From a checkpoint of a small masked image model.
Training: 13600 steps, batches of 256.
Data: trained on rendered made-up planets, 97500 training examples.
Rows from block 5 of a small masked image model, named by matrix and row number. Rows with one number within an expert belong to one neuron, the router's apart. Each number is 128 + 32 x the weight over its row's rms, rounded and kept within 0 to 255. All counts start at 0. Numbers have three digits each.
Before each expert's rows are labels from the 100 images, of 14848, where the router gives the expert most weight on average: "lies over" is the class under the peak. Only what is clearly more common there than usual is listed. The data: rendered made-up planets.
# router: router (model.blocks.5.mlp.router.weight, 16x192, trained with AdamW), inputs 117-155
# gate: expert gate (model.blocks.5.mlp.gate, 16x192x192), inputs 117-155
# up: expert up (model.blocks.5.mlp.up, 16x192x192), inputs 117-155
# down: expert down (model.blocks.5.mlp.down, 16x192x192, transposed), outputs 117-155

# expert 1
lies over: planet
router.1:119094060158096125107166094098107082151126106180121142113104168174131145109064067150056136152131144149112136087088097
gate.0:111125139058090120141148074071141077157119126153117111124090172120150166079133162121140133137124125150205138144070109
up.0:150244128090134112130105108091126099157126118169128126119180182119137135063124133111147113142111167153131099144143102
down.0:134179120117119099174120149184130130113144120138147078099122073114150140094078100100101139109147098133121107179097169
gate.1:115147165062155076129112125161078155164139094148122086128160141165131124120172141139082159131146081074123088137065114
up.1:081131143122111127122109138172117099154157130144172151054122167127142168157143095177149075113081114095133097131146119
down.1:126121110160111153121115163158057163110185050143117125112134152141164159102111118157120114123134149112194083146070155
gate.2:139122203144135066103191178130128055119053098156095125122160142099114096129146118089106088125161144147090089128089113
up.2:125142112103121103097151124064147224158178108113159067094154078159126143026144174137152115154207142104147095127146156
down.2:126133129145089094125126124114095127130160134105174146052163113163097130121107171126099126099123176132162112127085166
gate.3:083135137116167124139113163120191128152105091114122165120100126097146176103093099087149184107186141062139117000127140
up.3:085066105106134117047128155123177119100128158160119115166181088162119126097155158129186090199104157178148096086078175
down.3:089091181148134123095125129095157118112106053121109112075145130156107107061163145120188128152123141135091137119078119
gate.4:150102080090094066134140131138170144104114092178143067082125048127121134145156173093078127132156201133154108136183160
up.4:139108088095157152083058167163131184114104130133124122129169159129121144157120179148139128152213093162081122111171118
down.4:146101138100170223101112140145148126161109176066102140152140152105164141154128124145123112166188124156149113113037121
gate.5:149114226196152118151161121150108130133087123176178081118186115129125095153104155130103173111095098237154054118149168
up.5:138121171144122106159143157088128139128108158140134128155144137164117141106074159116160120129119109146132102113160110
down.5:150148138125096109101138158109122113110149176117107123123111174087138150103149181101126097149126103145187162081099183
gate.6:214139171101098110152103083100183103152074141150127115093178158091061127131125135140095110149158115094107060123159127
up.6:163158092096086124060075102122163062187134079148084145090092172177126150129123086145121099139065190124093194108104136
down.6:109165102127117053087093178145133072158086098161189141151103108157207120158140131158125174120113181155135159148146125
gate.7:136097110128095100093075087098131121135131112118145099140091171140172104122153119120111139183116125075152099153139128
up.7:087087118168108153054153127117157147114127171160159133090119192213180163150113096136143092194143180062095109129110155
down.7:097156116135168104038138162117113104149123174184129128171138206180154134154124130110105145197100190070129115166101118
gate.8:182158148101108102117159130104107096123109103110141091170167156151162180136118107060119063132121089092189075123081190
up.8:112093172170148168086102174147097148134218101156132144095107127107168087132129144142178139071174175147105149104106105
down.8:080058106205141188162118105100098159125180122112105167179123148114079089148043134150189123106077133099126147139100094
gate.9:092111126119064114134109140116148147115139137126148144149185120152091136149110139135140119081140126139156111066105155
up.9:173110081088156134172159141150165178169182095104138134122120102093141074181161152095140082154110152176071118098162141
down.9:117141108157125153176174118154120152160167090081170085126123090084169092136180172070202168131131150176138128122130158
gate.10:107155113158158133152120119131104111152175113083138097133139127123141197132151146163050129127089159138116075133151147
up.10:150144147141060170117122041114161040092088062090120144090112101136073130140103154100093131165127042133118085115195130
down.10:072117119147099177103125033122143105081106103092148125042084145146160107135161118122126073154155116152184074142181067
gate.11:137194117129144097123073183112103172133107146105123145150105172105109138148128142085146117106080138115118134140140068
up.11:143080126110074152143104153152096149131154101109131111085134136162155098139086132104129158157194165125050178136136124
down.11:125097131094131140137131069078128135194172140122158115079159155170093103114097167101107200103173168096124147159120119
gate.12:106130122089101121143148115131106122167096093143163169103138175143132146062158143118144084137067162189141144131141050
up.12:197164151153106138165151114072134139157123124155090169121155112048081108085163122119084140153126102148108095138126162
down.12:133152107150069167093117154081097173133141142154099179069118181119096104110145116108129096175172102089135077117105144
gate.13:119162116134110125103115096088122109145094146134121141107153148158178169145115079139093083163091095146103165064126189
up.13:129147069113161185074146074145143127195132104154093131186125126096128084141061125140148164177090147150165104134138097
down.13:155114106140104162120136092134147106159141139098120130147156125099152080149057141121105125143156139143177117129112124
gate.14:111108135110129099110149152157183142139120112079153090089146114134105159071075100130117131156115110060184093085177180
up.14:186181113066180089126121123126103138158162103155131146126080154128137105136128102122153143148104111076149134119109113
down.14:117149117109114111071132132172121128129199117146157140129108093160175098207093118115123094101091120140167131136135122
gate.15:131169145080152088106118178174135127092122129135110134152105139173155125133167128169157125120138107119164066091123112
up.15:068138118113152160173114118149093102164165174088147084085095094061060148141153074111078152174109166083134097062077146
down.15:091123112153122121167103140126106115110135135131085123145095082112090115164141090103194168121130148118090108119117134
gate.16:123185146146170069125139122159180137149206048076144134092125151114126148136151110108141167126123120122114061119138099
up.16:101071116139168098131136125163163097130140141036182171109122117128118116134203124129149133157155076100124158156103118
down.16:096103150182136194144126164184100097080106149156112063148152144123071116124149148172072122148130077060086144136082128
gate.17:147140079121114084100132081138153107134113125148171106144138105147139151183101179133164123198105138106101102105120186
up.17:107145211147144132185163108170091130058138140153104138124147132083177097091171094144166141109161122143175107165110046
down.17:093176163147109148144150057132129107116127107141097115149127135118128098134164152143179072116073134180129119130120092
gate.18:190118097120130107113041164130167107181173119164136047107122164163121094094148178091154107134115087165158068164163147
up.18:087136104196111122143110143140178111130142144209158122141034076153113113122131194127097107116115082130107114148101160
down.18:087112104158157109128142136123093077101091114115153144127137139100160158133098072060171186115183110134151093147100161

# expert 5
lies over: ring
router.5:108142113196140150105083094161144099131105148155123115087078158153139135122053145134085130136101158111083192115099182
gate.0:108128060078126160159146141155155137089073154078181158097099072121098168138117132170158101180069129137167120126115155
up.0:137138114076119089094165146120100150080140096096171176100129113165100151136164169160124160132133097135068189129184165
down.0:097072168079111107189060166192113070086115110107144130060135095173143178141129154154082135135106111159136146172138177
gate.1:123150152155124129115091159158175117167116081148155065135157085089086165130114097131137155145169166116100071141105116
up.1:121092104083142145119125102089105121077089162164181101173119156118138108162159140136140146156048102163143151140159144
down.1:127127085131138109071098119102184106121135103153107126126138147113100151093136120150192171122181126188114135128144169
gate.2:197191163120135095116098169105114117092176175096138104130148187152143158107143117131111083099152214144081107111168116
up.2:087150171174158069151098161140067145050077118143115067080112169075110071110116149131095181096134117089117094151196121
down.2:122139163155134110155050111099089105072101116113093136075018178106124081077138083133068125074170132139154116098122156
gate.3:153157138152154119073169120084125169089106143136130143107127151113163084086088129170106102172115130111099100071131109
up.3:079081145106100078120117133125118088110075098221138141117105195167174128138160083205080131129132186115071155135139163
down.3:120175156124105137142143140132107105158085089173160125124082149106212131117132154179122128178123178119102092154171146
gate.4:159139184160056170127157124143164119124159122144142126085127202128157170119156097127119123135114128129105206136139122
up.4:136135151152078148093191066116094121135109099164142118132134078186136155129141106204134154082139098094116152124105118
down.4:143095143141124142121147155142114121163150205118158079123180110104141160110169148157104126105119114142112118114186171
gate.5:128168092046103113133134090130096096149131123131168223074182100095121145112091126164141116147165081190141161115120133
up.5:112167147106150132140197167121042114129164112087130143163098112122146140138111182121122143116139072197154108133189110
down.5:099175101163103165108113198142088134132138117071090109181155167150120110125037197143148144147087063144094130111180095
gate.6:143180110165143073156130117095086144128123095158095116159138126150159192069124171084107133118121100137182072099093198
up.6:131054158135162078112094124141109170138111048119178119143087119043082106135167126154121115126131040140076127118095111
down.6:140086090164154100150177123117126140145158083126162113134119130098115095084112133118148108167149088149114047131063113
gate.7:101057134168146119086135120121163106094109118144033131102105166096175162095138099173082199084108141140162116145112114
up.7:124080140131091148142152095097110160120069135108159119167169122144129150100126132171163108144070154116063185106152154
down.7:099070116127137086156137139130153086123114111120185133133132136118145167117109113135151191098180131127090117128138140
gate.8:143115160188166112114101142133113129120127108153146054111134058116109149175122134134119110147062101102130128123144123
up.8:107116181092115103125069079110126188123110154188138131130157094098115156191111084168169132133089157116178107153144152
down.8:135120137097143130109091170101127181128079142087089126113124103069160115111106170146147119122125079126166131148137156
gate.9:167091152093107120157178106088133103139178091127129081102156129147093185188136175111109158104152142088170109186166119
up.9:143093096199110131139140135207135103155132116114115086102133153192126171168091083156146133160149127130111097090091079
down.9:175104140115159124111128128128144116179116113127159164218122147117088114129066139113148098106132087138156167151159116
gate.10:165150085139138139116150123104126163123158149098169156112212113106081096122150097144107117165161147149142127108135103
up.10:056113138154128126205128160073079092162099142201164071152134156193104168126161104111080139147137154139124147074086159
down.10:161152105090153119085108140146127172179139135086103164095133111100054142139113134124207114170137131123159188198149106
gate.11:067116167128101166119140109124156135125127095113144144055152171123128144178183124140147113122123092153098118128120124
up.11:205111182130099096151157148135069107176103125129091084131096064180126100087137167149150158089084085132169151184094049
down.11:149102160090095151150120116095093182123096119150178116177129159171194085185158174157117139181133117155174176136091156
gate.12:175132082125170145148113208183167125177088132147099084129128118147142150055136090084119104152192138071090107156102128
up.12:102159109112133147139137153099060176132183090136085183160082124137193150073154128127086133170136176147157131128084181
down.12:105158118106143172151135154127109153109126107091116114114071153145217155115128169063111138167170155120127155145123143
gate.13:147125130170138125114124148082118107092192149125150085131117136189094141068122060101090129147122088137183094145137169
up.13:116123175144072136110111190075166131106172141084127100094125137170109151154145110136099120096050054106173124174156138
down.13:185128089142068136084145127167096096211105138081124147145139130132148098166174121114140095080094086127142123128098106
gate.14:084141108164092068168102143082139102180109125105099097110075131137190116211137138089185084132139128140155067068082078
up.14:141136123183102092124097063111101069129129083112119142101116124101106145149135148107162074100121147165174166184078128
down.14:104120117166133048130171114162142123169109037134056126077179100114135126178143140087176094120089170082115111181073145
gate.15:164208168137208162106132149080176156085129083120141099099150122155150161128124111138136123160167152107187103106135109
up.15:150110086175168158106108138152111128135101157127178159098110125147134127102106135095145120125157148124117135155120095
down.15:081074121148100068138119169163115115120136157118100147152149132097147106204150044103126121100070129160114080130077161
gate.16:121137157141199109088161131123158134154130098138098154137183088140122143084098180140124111151128115074152110150159128
up.16:158112175169179129116116125149126169122099108105113129080101098128146096111090114130130092108141127108104107160150152
down.16:160157122118166159122158094135130102126121127158149213051098103160145078102114132162150132099161130090090148102018170
gate.17:092130059112141132110128082111217136172151159180098109162137097147115104125069145141140147125152162144150119186174062
up.17:102134083112193074119129162176164129165124131153100111093159103168095115147129126100139072143121128117136154102116131
down.17:108125191124196054132164085098111103059122116128180125130159185129149128144145127133164118110143093109125131112129085
gate.18:130147139112192089110106207131142144157111138154136100098120053102166080106163129170069133135096122130204141109060173
up.18:150152132099174125124076182085154098123118056132144091141155097104151111129152176114100120106122078095144100177113203
down.18:134058145079138117214133092136143104137144157074139160138078157081161160161205131103153201099142126134146120096142088

# expert 6
lies over: planet
router.6:115137143146123091075073125135146112103133078141090085060147133109097112106135126125184061119127092077160105138088103
gate.0:162198141117130088117103133160124074081143081120105143135122102165158170114193079108114179179131121114134082106166100
up.0:095145133117135135120073081157114123129119110128099130137119157128164181131165130116086227130149137125136111146147122
down.0:129141100110111114130126178106168106117146124194141120110093126108107131129140088215079181141164103147155147111181133
gate.1:102127129163140139117151150123037073085133151072113123082108065150091144104140149097122153211126138137159072150150209
up.1:192111143167191111074109166135061140090112151069144070073164115139130110150074138146124103140173192107142138140113177
down.1:112147095122157145112147106083146125168100163133128115098120112142133123055123081137170142097134056174170123109145152
gate.2:110134144102116139075143170099146156067116079135072105127116114113131126110069161083124111130084107051120132039145121
up.2:148109104103159168150135133113139130174089114129102145156140132145193087173124108126073066179136102139125138162135126
down.2:133124131145146147143079143119100084132129124107129170104095168147157159134092149120135139089098138072054178120143119
gate.3:112107144147092173128172137123157112136166110144165123080146100150128161193099129130084168086155118158104072111162143
up.3:154132170107097171153181135102161117128165157119171132106128098106126160151094129143078133082139078178147083136150103
down.3:129152142162119138137071137148123125108143128088084191141101166142141142110144163151141132143154073160173175158152132
gate.4:162097201106122156141134125095126175162072131125147155154148121098156119127194108113142069106128105103134087165089138
up.4:135135188121106162117138169094127150122101134149107157126197065135121135111102128120099133122160168122153102135149177
down.4:166072134169126170140138120131109139189143138210069214175164138186158132113112138118113101096144148094150114144146174
gate.5:164104140162130192102136094092136103112162101181140163137130078168109088142094134123064181178126111119160122151119162
up.5:077140118132159154083089137176174187115058066068109162167134108117140176131148131126114078097077119182120090124156095
down.5:120101192131115125100144119081171128135092098115108176147151175083102122132081091103154106110146196127138171048056105
gate.6:170066133099101128117142120098121119133092151175121152132152113151146158164047221171157131120123153172111096146110131
up.6:180090102120124105126129135132154107119088143158121086124113083144176171099082253194122133152115123178093123155060139
down.6:089114119164173184125142139076105091106096135114142155129156103155156083080082167169100107094134066159132149138168102
gate.7:160125147149147112093114153125159118135134114111150111116107127081207137090149105123096143166134140065133160121146161
up.7:111128125110118148156135060115125118145102149148177144151148101122114188123145133204136180099097181158114092081123130
down.7:106082208122189143161118092051151182144120141087112093141078158138162143174109115128097111112110162112113109143221189
gate.8:098107115120119205107134131120093127137171115195119132110101130139116109114149104112068115084135124166088124142102092
up.8:128139126089136055134165123160145113116096143122192156151143133103141109113164174130121174169156162104109124133097147
down.8:085124127145086103142144203137096110070129107138162142129142187096156115139125132117080120122102145131045107087062105
gate.9:141085124166155107118111175128094107135123150185140091147166195090097158103165109129143134140127113128028154123103086
up.9:108172154126069129130131053154122114100098117052103125096085111142174072122097147107148106110121154126222125147155155
down.9:109147138127082133155170134154108112135101183095181074158097093104103126107169161131140198104131136083159156113109183
gate.10:120125110148138132089200137146109065063137073101117083089142136150169147073083132096120111118094131141096160128103065
up.10:156114114117144068099127137155114133107164161097159120184123138143147106127130127125136115082170072123110147140161143
down.10:143106110097105161120139171141102146094107126081117125134104108136160196125126168136124121102139144177114114138087119
gate.11:125125105150163178169131158099119110121132095107167112190100165128159122158177092143087079133185117124112129083125109
up.11:098143179116137085145145102174111095148152144171099124066159113108107134098066139150180150132106172146143064144094140
down.11:151179090143064172120195153132145152119183127114108092129196134132143171138069166105094123116100125114111090165144090
gate.12:109133135142112138085115118101166102133113083143064118100134120166149154118109106166130088165106165145141122039155143
up.12:131222110141128097088107154159178164124153118140145113138164182097188107181112148107131048088110187128136106171134194
down.12:128150109111116134123070111102162118175162042076114107118138103163101103093107130129070146140095097161163187130090112
gate.13:138124091100060085127162128170080122070162105095144106108126153190101148140146116154147088121054133179160124167147132
up.13:092125124147124157114094122157117176190099146110089158153124074133150136151114133110163131121115123143126099122133142
down.13:072131084090152085139114134168198131064088102092080114133158137113147139128101097148106092102108146183121159139119130
gate.14:092090168121142087167144202106161126137142161112105156000100110121123141101083132086125136125078135093087133078091176
up.14:116118149148117090227116102152093096093145144152163128138151123103103143173165144124150121169138132101109047188164123
down.14:100062142094175167005124135129163128101154125068148151123114079190160118058143155102145119117115132177101193177153150
gate.15:119149146112126146102134188114127114125082122135177132076171151126180123121162141132089111144031126146149155115089138
up.15:082102081094116064138150100160117187137137112120162129159092153094120118119083065129139168113167136156098063173213132
down.15:088151146153187116064163083113099135137122090091148123138158126136198142105167142192166155168125124104138084132145096
gate.16:144134198130127132086079186124137107115120105076136090116111092146139110113126135161172153154054098167129147173119145
up.16:162168083180112172147109101112116150100151141175129122140099112137100128071175126137162146080114095149106077076103171
down.16:147113122137118145134132137160135146151050128154077162141064088112136156154114091121118156163127161080167137049147096
gate.17:163136161120134061132131173088136109100177102108103088123164086096124100151119180151097121076108111162158130130144118
up.17:098115136139121176168140069160134141132112082108112154124103141167118150202069100132145113098152153127129150144146043
down.17:101196176108143090103155128112151160133139162146156108139209110083082121088159169100116131141132122108166169157069199
gate.18:091116144108137127115096125082080104146166111146061086084093162076078122160113152133157134168113156116126147084117143
up.18:137097119129102104077123149111129123124105106122160099174081135153163137104112248091119174145080089143130111117067133
down.18:138141089140066167106147149200131125177083084119105191166131158178109177163148148130159158155152098079136128166148122

# expert 11
lies over: planet
router.11:122107144137139155113087144097085115109113146119125144131151090099107106139145125069170117090136116153136116148195126
gate.0:136117087106081160161170152106147133136122165163104099117162129154151118138181102163088088138173147134111099102195150
up.0:152136177173070133106105081120159140139089181136140129111069143102154140123136189047113107189079118109096116087201169
down.0:141163097113111143088140149122184075119141061069085123139101136113153118144090163124146146074046117170158122099125091
gate.1:077055098086143154121148120099112107204102107176132091165065097122106124178134111082132158153152116097098127116106123
up.1:050103130133078123122108184118133100094143126109121139166113167099132094083101179114130152086159125147177097134052135
down.1:086216164107091166117079147112138157178133088156140128119105113076127095096104178075155151085131103134097100108097173
gate.2:134151116110110088147155131132138130133152155153199135132189119092157129135144162105110149125123126052153098119113158
up.2:080126140177100125113075168123182114155177062145123078092149128141116102109141170172167174153127080142175143113145166
down.2:129112191121108109102072140111066105136108147086113130147101102196170154131163153093101136137109093170129098130152145
gate.3:141074148107150166078131100124135161110145152077100079139128111149201154119077133148112149143148128113090114147087111
up.3:138132090123113163116163112097172123127118088193111077151140144102140152193103088078126129103123048154124120134103107
down.3:092110109148161130114127129122194175119095147148122135110141160129133146119105085108192107115138128123123117138149143
gate.4:137152115087093117094097163102202100142183098090101153150121144108209188134135112133186168092152157150155113122099143
up.4:069149096120095127116095090151138115138112137093157166058114146082086138071193155156128165166078156135104037093114148
down.4:120123131141110148074150129091058109085086148149137086126135093128112162146135147155143164182142122151118094129089097
gate.5:136111132112098119153084088140163069147156148109088165068181112138074118124090135101086086118139134084123104066122186
up.5:092102107066133061085093164084115130085119128105119079107144172175158104118071081166069108095124094144036147088131111
down.5:141123132134101139157158121094149126163123120186135163143144178104112054111114066074085138092113177144160075142157146
gate.6:139132067138119146135129126117108079163120071173130076103113089146105158166116132158168149169084140110145096187108129
up.6:206136145107088115118102102103106089125127130155107105107064106095117136109105156162154141110124143119112142097076133
down.6:187166141176077140092057036098156128128163153173131082088159144156115129091106177173126151162142076129151094209095102
gate.7:092102113078134083100104081141121132147106074164146182096148145125105123070120068113104042139083096157160128173090092
up.7:093110146059130109118153136076164099141097153084161089139132110215133171140084139154191122160152120103155066115127132
down.7:135125095169116103134208144123137119109097117089109097136060095116105140136102103164114117122141120115109154148141150
gate.8:120141124078108078107099153149108062141160076125148125148176136130182172074083113125097074107147102125164113129102147
up.8:191094126053087101071112095058099108107092120120096114134079157146102108140125146154096081107166119147177141150094140
down.8:141106139067076125043133098122113145172105097119142112110086156121102026106146133157103135135186142141117096170155098
gate.9:125153053119088112099127154150078191119152139073084146091066115159090130119145068095149116108180174163134072121086159
up.9:189134125070157109129132164150108199094174108159098174074101116100123166160161099099128132148134119127160111153130120
down.9:155201123146178094146101111081168164174164223075185148046122140159191112166100124096173081138105124142157117126086097
gate.10:124141092101116201161119187077102097072115137141075098069137123107177118134070085082101131187074051125142149058125138
up.10:163156085097097128092120105124183188119109104153126072153146145141134105169138064129158119150187100110148146143118158
down.10:155110152116114166099112135144103145092136127152114131100108148143086136137127110097149138091152084122077120143102152
gate.11:166103107138128137137068162071175178127139072135160121027080121068175108147130152140107117161157197165138077118143181
up.11:145153119147123056140115158141122144138130129165120168159116142089106172111118155166110175148144111101116103136080190
down.11:154160138167120091162130080137140152116171154115127173146129128161144202128101097077136098135094104093126176161108116
gate.12:147185129140173137114210163104150161123183071127167112162158114137119144093137101053074159126135118123138181128123142
up.12:128154088158118104179092169140091117175146139172124103143109126119153165109103132162153201117149097076151165109155134
down.12:160070070107063060154156134192095172090095167151124117119141108134131169144137107168090164135141126089092139095121094
gate.13:091158104145125081091180179177126209111118159101103122066118133127162140091191139110123114135161170115114070189104104
up.13:157099156096121131172123124132152113195144131110055198140139116137112124145104108143130088132113107120110114096138136
down.13:134191091139146105184128128055134160119160123134162158144117086127118131143146107106105056142152167087103166143121140
gate.14:094147099078184142183106182156138175132126117125139135130097093154122083135106093122115166197088098066057130142133132
up.14:178108116120114186124141146086063075165060146066121110186163126185137104150137129131083134087084077109096098128189161
down.14:155134104161143147145130138111153090161116128197097094190169129139094170127101101114171161067086119119063098079171132
gate.15:151079116121129112152113137116150082109110116098138088123088093158128083183123135137138130131129122114094031109132095
up.15:158119115168154111171177136113105133148130125164119114100139159069138103120183130162131116180141133085096112121099166
down.15:152090143199102096110056159186069147100093144143081081125112117083131107167086105130109133147158146122141033171143087
gate.16:122071121176131132089163164094086097139109109129123078080095127111201130100147051194188124143098143103112101100117174
up.16:118109111140093090121100113115096152129121121140142139155157163211129087081184150070106122109125142131069108083094144
down.16:170100077141096092141080117154107152164156132079160142170129131220075107142145136155141138137054096123107056148120074
gate.17:124065150133123112128210158074092132184060145107127109122086144142167117102210097165096083090144111159098157131151160
up.17:069095111134123110109140130124084145184092085128104111103055129164156151114163075173059121109129110124071133102096102
down.17:078163100157106138157144114105122158138176135110167054119076117130110117138108126127136170149139131179155096180062110
gate.18:151112085148121121131155090079081167073113079125145141106102131148151112157132122149161107149114103060170109149147159
up.18:130124159123166153095171120093126119148059169098148132134098111127098128145092171127139077140087163174153099158088084
down.18:116089155142154130145161112139144106056098208123161178145170129071092113117152142188175185197132171098136111125146145

# expert 9
lies over: planet
router.9:102106133127123134124101113094084161103057179087147123164143070100104088150158130133197097122147104140132106148197167
gate.0:104155156103081154092133093144102163136134077142156137103113122132125146116204106153105130199095101139164052140194115
up.0:087155148155133177130145138115140161066065159091119121114124110151017113074165138132131099137136094141145189135193116
down.0:079136209099185105179113115108142160074175142099093139106163134129104120181090138157152111098069127113175124077118095
gate.1:124132143156171119138101217162136179118107114154156137145141116072117081120124107082143163144104133132074079192217102
up.1:137141120150133169169176052160157134157156102104051128089126123087097100146155104099117143109082137127161073108127123
down.1:128100104160143166087079087093091104139102124048147140177161110159102031138147151146131146091134113093072129127149144
gate.2:122124069118148132091165181121122139174114070139110070159164197132132165153161095165088155187067132136070078156088109
up.2:125131090118146157063110108129159064141132150106168165125054157121108122099083108131159186153119127070161165155112137
down.2:097121128054111140148157159111088133104147121129115116221112071129164177128083178114126114087157057158155080112134134
gate.3:170129093131149120110124042116153148146115084074128146096146140142065129138142080201173071142174154091070130159069132
up.3:138177087132106146125136081116144155166129142086123140122101156115066081151140129189181069104187146115107126186094141
down.3:118178078167080102124152164145100104131114127121139133171134105105125141188134109125162107074127088177149102151102176
gate.4:081135132105168069066065117132120120135115075110162134086079174160117122094084161158067119158145083122176071137135144
up.4:122158137137136145155224100080134166078094146156183158114198160151204187129133170121076121088172169080117116079114119
down.4:122174129115097150141157128174126133166114194144131141129062175133158121133128128117095152138173152124115118178170144
gate.5:105178126108157066146127155138098113146150116122139106087080076111156096129116159118085086145135138135122109137149132
up.5:127185169144140046213107091108119119098169147119118099135159085181086103159125149126075167166164106114145163136091115
down.5:099122092105117150122111147071079146123082161119122115136175128205170102175061071164165127127078125123091119104125129
gate.6:113103105051203117100160138159139195120131134143135087110156137063110150132095054142165140179116109165113090158157116
up.6:101096149162111082200160096147082150141137140163125110122153184128120160156138126138146096125160122142123126058112176
down.6:135103095206054096106137125118098142084087198117166061117160160169129113156094153135150157140100170071110068163123038
gate.7:166051186176090133234183180149153161101154113134107102135143138117088157156102115116112090171080095104141100119175132
up.7:139135090082147151145102155134119111119145155110116110146151139126158150037164151172117112143186164124129113112142152
down.7:122119069132123129154136058107125085131126124165100148069056117213066153166119156123197133121178162107121147128136135
gate.8:152130093149095055125143175093129110202166163197092109103124091110122136135142135109087099128054148200080106176130126
up.8:111144156109102165147137166110072117103141095132156133151150120140128158164098129171168175145208116066146182105104145
down.8:168146098142157195089158172152119209071111129096120091156142111115161150100088060123121160164106136150125151073124148
gate.9:125104127120066126107141142119100136075132129087150179177197154098082167100142108092150086103120111092103116098138088
up.9:137129148076117129085102127128075134091078120112171101104123083136128096184144114145121150068138205117078110101155094
down.9:087108061174103093122072099197167171095095095138113109109099099193136122079108129121095108116101185126162122157092109
gate.10:154103075069162102103135111104129109129072114111133126122114097137176146121107183163119105180158088163101080126119132
up.10:072133217147102148114129106106150151145176058172149092078175177139104115107104138120114126138144149133153156119118123
down.10:105139136166100159144175178149111053169135110114125171091102100144096072106142131141127135134115165153104075139153149
gate.11:169157066144113138104203144126166145124132135109095097119132158107128132123115072087098133150165105120145098124122113
up.11:105125111113094116133055139126141072079043097128123147099123185163192197119178145154036161105132153161136087158100167
down.11:173170152122119142194091153102134063109107149149126104073174106113145177115166096130122160094113094187058132113124126
gate.12:193146172108146122141136146163113105096181154128164141127102111112162171060106114126128111160130115150178108158125098
up.12:093130139112197103149135136131151153176096084111067165145117099077087157051097136125083105144137104122182118150135129
down.12:124123128088148084187135119123137148138163097176130113134083119099091127162173087143112125112100157131151151150163103
gate.13:138070107069105113136156188134144104083127048162167140167139121113167173109132079121115161102161185144088165171169095
up.13:120105142134167078160133131106131128075118171185077093132109153110119111131105103062117160146190114155124127162163105
down.13:126104137047172047135164137111108119147155162160090127106098149051100113130099174109154103083170146125107134111144108
gate.14:157109168137158064103059138130172081135138104039134116071078112122138118119075125112144119142087109105183130111127122
up.14:130075129141145112149154106093119172109134186065126173140088124136145120127122093152136131144093080075154143109148128
down.14:102147068096114152209106165122106125109175121169156160086085108117146143151162106114123132097066180130195144069118091
gate.15:138072119105146141129147091141130140096152132212129157101158090049155142113163171079142143106108162153116045129138151
up.15:185143141113139127125132090148095140154066108139123162136130136143139129163152159119062126158096107117126148111188152
down.15:096120149152176116137103099121137130130112105167103133102077109139170117080129059133104167137174110158147103150140108
gate.16:143127131140160137191147153129139159123061083075155166179149104061161121150119032129099109102130095136179157111116117
up.16:151140083113094154091142112138135076148200168179060087060125144150118175102098189140126103174133156146123083179129141
down.16:076184122151138141136181154069168124098098206166132160076160152102080110137141071109153053117155114109160131104198161
gate.17:136121122123153155151101143132140190126073130155092143076060146139144104095184105104121104123105113187117079141129161
up.17:128094088073125131138113154120140101166183136094099112148123180171171096132095109158111135117166154132110163129148130
down.17:126156152137128135067148195135122101096114186163088095127117164117169164163106174130159170136118121153115087100136081
gate.18:096091137122103171160094100135092164196168127072142097131079086064162126169081115150121166123089070101112117157098131
up.18:137160188101087155109088116078125097115123127088096144094154156119184149108106158077099113169145140145208156135208132
down.18:114106118125094135216163155104167161099104099134102124129138152114183122133125185148112145133112064082101174103079100